A small multi-label audio tagger, trained from scratch.
Model: mfcc input, arch wavenet, norm batchnorm, widths [256].
Training: 17600 steps, batches of 192.
Data: trained on synthesised imitations of 52 everyday sounds, one a clip, 39062 training examples.
Rows from block 4, named by matrix and row number. Rows with one number belong to one channel. Each number is 50 + 10 x the weight over its row's rms, rounded and kept within 0 to 99. All counts start at 0.
# filt: filter width-5 conv, dilation 16 (model.blocks.4.filt.weight, 256x256x5), inputs 150-164, a 5 kernel for each
# gate: gate width-5 conv, dilation 16 (model.blocks.4.gate.weight, 256x256x5), inputs 150-164, a 5 kernel for each
filt.192:45 53 52 36 31 45 47 45 53 48 54 43 39 45 58 58 45 67 55 69 50 45 51 48 44 33 49 47 57 62 28 31 44 49 48 32 34 41 48 53 66 48 62 68 68 59 55 52 52 49 36 46 40 43 44 53 48 49 48 52 55 48 44 50 43 39 34 53 57 72 59 60 49 42 44
filt.193:50 38 39 56 61 60 50 54 45 45 48 62 54 51 49 59 46 32 60 48 60 62 49 43 57 43 48 59 50 32 36 61 62 51 51 44 53 42 53 40 39 57 50 56 41 48 52 43 54 26 52 45 52 36 55 45 37 52 44 44 37 29 45 38 38 43 47 71 60 42 57 69 48 55 45
filt.194:57 48 53 57 62 56 55 42 43 39 63 57 51 57 39 52 49 56 47 35 75 56 42 56 43 48 54 49 43 43 80 67 55 37 39 53 43 49 55 45 37 50 58 45 36 57 51 55 61 44 64 63 43 44 54 48 55 53 51 55 45 43 37 35 42 59 68 61 47 36 71 57 55 56 59
filt.195:47 48 62 60 59 48 55 51 53 52 44 52 71 51 56 40 52 59 63 41 44 49 61 65 64 38 56 69 48 42 36 44 65 60 55 32 46 62 42 31 51 42 46 53 54 50 57 59 59 50 41 34 53 58 61 54 50 55 56 45 47 36 44 40 42 41 37 40 57 54 45 49 71 64 61
filt.196:47 48 51 29 31 56 46 56 65 45 49 48 42 57 47 59 52 44 32 47 56 46 42 40 42 44 49 48 62 37 63 52 57 46 32 57 40 38 49 55 49 60 46 62 82 35 39 41 53 56 59 36 56 51 23 45 39 47 46 38 62 58 53 56 48 54 54 47 55 57 40 39 43 51 45
filt.197:22 52 44 34 49 59 41 35 57 44 46 28 30 46 38 47 50 59 73 68 40 51 36 52 59 52 49 44 53 43 46 41 38 45 43 50 57 47 56 38 64 38 59 50 59 48 36 29 49 44 70 69 68 56 51 63 67 73 53 52 52 49 54 43 54 59 54 55 64 64 54 48 35 55 34
filt.198:64 57 36 58 56 43 50 58 41 57 48 46 59 39 42 63 56 39 33 36 65 72 53 28 42 34 49 52 52 50 43 44 47 36 51 61 40 33 45 41 46 40 44 45 27 53 48 42 55 48 55 54 60 49 63 61 42 42 56 53 60 41 44 30 44 48 40 57 36 37 57 63 31 48 54
filt.199:58 48 44 50 44 40 46 43 42 53 33 48 44 64 62 64 34 56 60 72 25 42 35 44 52 49 44 47 42 64 26 34 58 33 41 35 20 29 47 45 54 33 60 61 77 45 40 46 53 68 36 44 50 46 47 57 46 55 57 72 40 46 45 41 41 42 42 58 45 64 50 35 39 52 57
filt.200:40 31 40 52 65 48 53 47 41 49 43 58 47 49 43 39 53 46 45 60 51 47 42 40 41 49 50 50 53 70 24 33 39 59 67 51 49 56 48 51 46 64 54 58 47 56 46 43 43 46 44 48 37 41 56 61 59 50 54 62 43 71 56 51 46 44 62 46 43 51 57 43 51 46 50
filt.201:45 67 72 41 50 48 46 46 50 64 15 25 32 51 47 57 61 46 51 40 18 35 46 51 50 69 71 52 44 36 56 57 46 54 43 52 66 53 57 57 61 47 35 51 48 48 47 46 40 50 45 59 55 44 50 67 69 59 34 28 38 42 43 56 52 58 54 50 51 58 41 63 50 49 45
filt.202:49 54 52 57 74 53 50 34 46 64 53 49 53 51 37 48 46 45 63 55 55 50 50 49 43 57 51 42 48 61 54 42 44 48 65 54 62 51 49 52 50 36 56 48 00 53 51 35 43 31 52 54 47 49 77 53 47 39 46 53 52 48 65 66 51 53 38 46 54 43 60 51 34 27 37
filt.203:30 45 58 50 46 56 61 63 40 50 56 51 41 50 48 56 82 44 47 55 52 51 50 54 42 36 21 24 33 43 50 50 41 47 46 27 37 31 40 37 76 79 38 47 51 51 47 50 44 45 52 58 64 46 51 49 46 51 51 60 54 54 58 59 51 64 76 68 52 60 47 57 49 51 46
filt.204:67 49 63 53 56 44 64 63 45 38 43 58 54 48 46 75 60 57 53 39 57 54 55 50 44 46 58 48 39 49 57 57 46 43 33 56 49 50 50 32 38 44 33 50 45 51 54 42 49 46 50 60 66 48 25 55 50 51 40 38 43 40 67 59 48 57 60 51 66 46 57 57 33 26 10
filt.205:63 47 35 38 67 68 62 69 54 53 49 58 48 55 43 51 59 49 64 65 76 66 40 58 52 50 55 44 51 50 67 59 44 60 63 66 55 39 59 59 32 50 53 58 24 42 49 42 54 47 51 48 45 47 61 42 41 43 49 60 54 56 54 47 43 51 53 39 57 57 51 48 41 44 39
filt.206:45 36 51 49 64 69 71 44 55 39 65 55 44 45 49 44 52 67 56 43 69 60 52 50 54 48 50 50 51 40 70 69 60 53 37 43 40 51 55 68 33 48 37 44 25 57 50 49 40 32 59 62 44 59 51 54 45 64 49 43 61 56 64 66 77 44 64 52 60 45 54 42 42 26 36
filt.207:46 53 65 69 58 58 50 50 30 37 53 58 35 38 44 51 68 60 56 48 43 48 41 56 58 55 38 55 38 46 66 64 49 59 50 67 50 59 49 43 48 53 38 41 48 47 37 41 40 38 58 61 43 41 37 49 48 46 42 27 41 55 44 42 42 41 52 45 52 56 74 57 62 52 44
filt.208:70 57 52 37 33 54 45 51 64 58 55 53 56 68 74 51 29 39 54 52 60 53 49 51 53 47 48 41 58 60 54 44 59 71 71 45 52 45 34 46 23 20 34 60 60 57 57 47 65 61 55 46 50 53 57 49 45 45 55 57 37 39 40 36 36 60 44 30 58 56 44 48 61 53 63
filt.209:68 56 41 47 65 47 51 39 51 48 51 44 40 52 32 52 68 45 39 60 54 46 34 31 30 57 54 50 56 49 51 58 41 49 45 55 73 41 60 52 52 64 54 52 55 63 51 46 51 55 42 61 36 48 58 47 57 43 54 62 34 42 39 59 39 36 47 53 30 57 75 69 47 63 56
filt.210:48 52 48 52 47 57 59 40 47 50 47 66 55 58 53 50 46 58 58 60 35 44 45 53 40 61 41 50 46 57 54 60 70 53 49 66 60 52 57 47 40 45 39 45 55 61 49 48 50 47 58 65 55 52 47 68 53 62 55 56 54 54 61 58 55 41 50 50 45 48 62 50 47 45 43
filt.211:44 41 44 32 46 39 36 49 63 47 41 63 59 61 56 33 55 51 35 41 41 54 78 68 76 50 41 42 58 32 53 61 60 55 53 44 48 47 42 35 43 65 49 52 52 55 46 48 55 49 54 50 40 46 51 55 49 39 41 34 44 53 57 58 51 30 56 51 50 47 69 62 52 52 47
filt.212:46 42 68 64 51 52 62 61 46 54 44 46 27 20 50 42 51 56 45 55 38 35 43 45 52 42 36 42 48 50 36 49 31 44 55 35 41 61 40 55 58 65 43 42 49 56 49 48 42 53 43 32 52 49 53 52 44 57 55 47 60 51 48 51 54 38 63 40 48 55 42 33 57 42 58
gate.192:57 57 56 49 42 42 50 48 58 52 52 49 64 54 58 46 62 71 47 42 37 41 57 44 41 66 63 48 70 61 57 52 57 54 41 58 56 58 63 49 46 44 63 44 44 51 45 54 57 41 44 54 42 49 42 54 52 42 53 51 58 61 61 45 54 38 58 72 49 38 55 43 43 38 30
gate.193:46 46 55 58 47 56 65 46 48 59 63 62 41 48 65 51 59 37 49 52 45 63 52 42 60 62 35 31 54 48 63 57 41 49 47 58 55 61 57 47 71 43 38 59 55 38 43 32 54 52 64 48 56 49 59 59 27 50 65 46 52 44 48 45 36 70 49 49 52 56 44 50 42 58 59
gate.194:63 59 51 58 62 49 46 55 53 58 68 57 44 49 45 67 62 47 42 38 67 69 62 62 50 44 35 37 57 56 62 49 45 43 50 49 60 55 52 48 69 66 62 60 28 56 43 53 60 40 60 56 46 31 49 62 49 45 48 47 64 67 51 53 57 65 59 56 43 51 56 50 43 49 35
gate.195:43 47 60 61 51 69 60 34 44 57 41 50 36 55 60 55 63 45 40 53 40 61 53 50 52 68 51 44 50 37 77 61 44 42 39 75 75 46 49 39 50 49 46 29 60 51 52 48 56 46 61 63 47 44 52 62 52 46 39 41 55 52 39 38 50 57 63 57 38 47 58 56 48 49 40
gate.196:46 57 44 46 63 38 42 52 62 47 69 69 72 61 52 56 51 42 47 41 62 66 61 45 32 52 52 39 46 60 63 63 57 41 32 55 47 51 46 41 40 45 48 58 38 25 32 42 57 70 66 66 49 43 31 45 48 42 48 51 61 56 54 39 26 54 42 52 44 43 51 52 47 52 48
gate.197:57 58 55 46 40 42 48 36 49 56 45 45 37 38 39 59 49 37 36 54 55 47 45 49 47 56 55 58 34 52 47 61 57 58 60 48 40 30 36 44 49 59 44 56 60 32 36 40 40 59 62 54 43 45 39 59 50 44 42 46 49 41 51 47 40 51 68 45 49 65 58 55 57 59 62
gate.198:66 69 54 45 49 52 39 58 60 67 56 63 58 59 60 61 57 50 35 41 63 69 54 32 38 65 53 49 60 42 62 59 46 53 63 57 45 46 57 59 56 55 51 51 45 59 55 48 40 39 56 38 47 40 44 51 44 47 41 38 47 48 44 52 61 55 66 51 45 47 42 46 41 50 40
gate.199:70 69 52 46 53 63 64 62 48 43 55 46 42 53 54 69 68 61 49 67 51 46 48 55 60 46 47 52 41 39 53 46 53 54 49 59 57 53 40 63 59 61 56 46 47 46 60 40 25 29 60 54 60 59 56 53 55 45 38 32 62 50 32 44 42 62 55 52 57 62 42 50 49 42 49
gate.200:64 58 58 30 27 32 52 43 60 56 39 50 55 62 49 40 59 47 53 63 43 53 63 57 53 68 40 40 49 42 53 52 42 37 29 43 47 45 29 45 53 61 56 63 62 36 37 37 41 52 36 55 48 47 35 42 46 43 43 40 25 54 50 58 57 38 54 49 59 60 47 38 39 35 47
gate.201:64 65 51 34 44 44 39 51 56 51 45 45 54 58 63 75 77 45 28 28 47 57 64 63 58 53 51 42 52 48 62 55 46 48 44 44 53 49 33 38 57 51 43 45 56 43 34 44 57 60 65 62 57 39 28 68 60 51 45 31 46 53 58 52 45 70 62 54 42 42 56 46 33 42 50
gate.202:37 45 59 67 59 48 62 48 31 42 57 58 42 31 45 60 55 73 65 40 53 56 62 47 57 38 52 41 42 48 66 66 49 34 24 38 34 61 42 50 53 57 43 51 33 28 43 45 44 61 64 63 62 50 35 42 54 56 61 50 64 69 60 56 38 51 52 57 55 34 43 50 52 30 54
gate.203:49 47 48 61 61 55 59 60 50 66 45 58 46 45 45 42 48 43 39 49 52 50 55 53 61 46 59 52 51 46 53 58 50 49 62 32 46 62 70 75 51 58 49 49 40 28 55 53 45 46 52 49 48 49 73 39 55 44 45 44 51 51 37 49 43 58 61 43 29 33 30 48 57 59 75
gate.204:58 56 52 51 62 58 66 65 48 38 37 38 46 51 47 59 58 54 40 50 48 49 52 63 62 61 63 42 42 35 60 65 46 49 47 70 71 49 46 40 51 35 48 52 44 38 42 50 62 47 55 78 64 38 40 50 69 59 44 42 50 57 50 40 50 56 43 59 45 56 47 58 47 63 47
gate.205:49 35 43 43 41 54 52 46 34 45 67 62 44 58 40 35 39 28 44 38 57 64 38 46 42 57 48 49 47 49 52 45 38 39 35 48 44 33 52 41 51 50 52 61 48 52 45 37 46 42 59 62 37 37 48 37 40 41 40 47 53 60 35 45 55 49 48 46 36 42 40 30 31 53 37
gate.206:49 44 59 50 53 67 53 50 46 53 69 71 45 50 41 56 48 35 58 55 61 58 52 46 36 43 45 48 57 75 50 50 40 49 44 32 39 43 40 43 56 73 44 58 61 54 47 55 48 59 58 56 49 46 40 51 38 58 55 61 49 40 34 21 18 62 56 45 52 60 53 54 54 49 53
gate.207:69 61 49 51 37 66 63 61 45 51 56 59 51 45 62 60 76 47 52 43 76 57 49 42 26 39 38 45 52 54 54 51 44 50 59 51 48 56 52 42 47 57 51 49 67 60 53 49 49 44 71 66 52 43 37 57 59 54 62 51 56 76 52 53 70 59 56 55 43 61 46 44 41 50 41
gate.208:46 48 61 68 66 47 44 50 54 56 35 36 31 37 41 51 53 36 32 68 45 40 42 54 68 43 55 54 43 43 41 40 42 47 51 42 52 44 45 57 61 60 40 18 48 59 52 48 55 64 52 51 58 53 71 48 59 57 56 62 37 50 46 47 46 48 57 46 32 56 57 50 47 48 45
gate.209:60 43 46 60 59 74 58 43 55 60 54 52 57 51 45 48 42 31 45 56 56 62 45 55 51 51 45 53 54 52 42 36 37 46 55 46 50 31 55 51 43 51 54 40 52 69 56 48 46 49 43 45 35 57 59 51 42 42 51 59 47 40 46 52 50 63 57 62 42 49 45 40 32 61 56
gate.210:52 50 59 49 53 60 61 64 64 53 38 49 45 47 40 56 57 37 40 44 53 48 62 47 46 57 59 42 50 49 54 70 50 59 66 36 42 45 45 50 50 63 36 43 52 49 42 38 48 43 46 43 65 57 48 59 52 39 58 57 47 46 42 57 46 69 72 52 68 49 23 39 42 44 53
gate.211:56 50 56 64 54 71 66 55 52 56 59 56 46 47 43 23 47 55 52 44 37 46 51 54 48 68 56 59 51 58 55 54 47 46 50 32 49 48 49 34 47 56 53 50 61 67 56 48 42 52 45 54 55 45 41 91 75 70 60 64 57 65 56 55 59 55 49 79 55 60 58 57 43 38 44
gate.212:45 44 55 55 52 55 79 49 41 45 58 49 54 59 55 38 40 59 57 51 57 53 62 64 52 42 40 42 52 54 53 57 48 50 45 54 50 59 49 61 50 51 55 53 48 49 55 34 55 51 54 57 64 33 41 43 47 51 45 52 58 54 51 36 39 49 47 85 56 57 43 52 32 59 49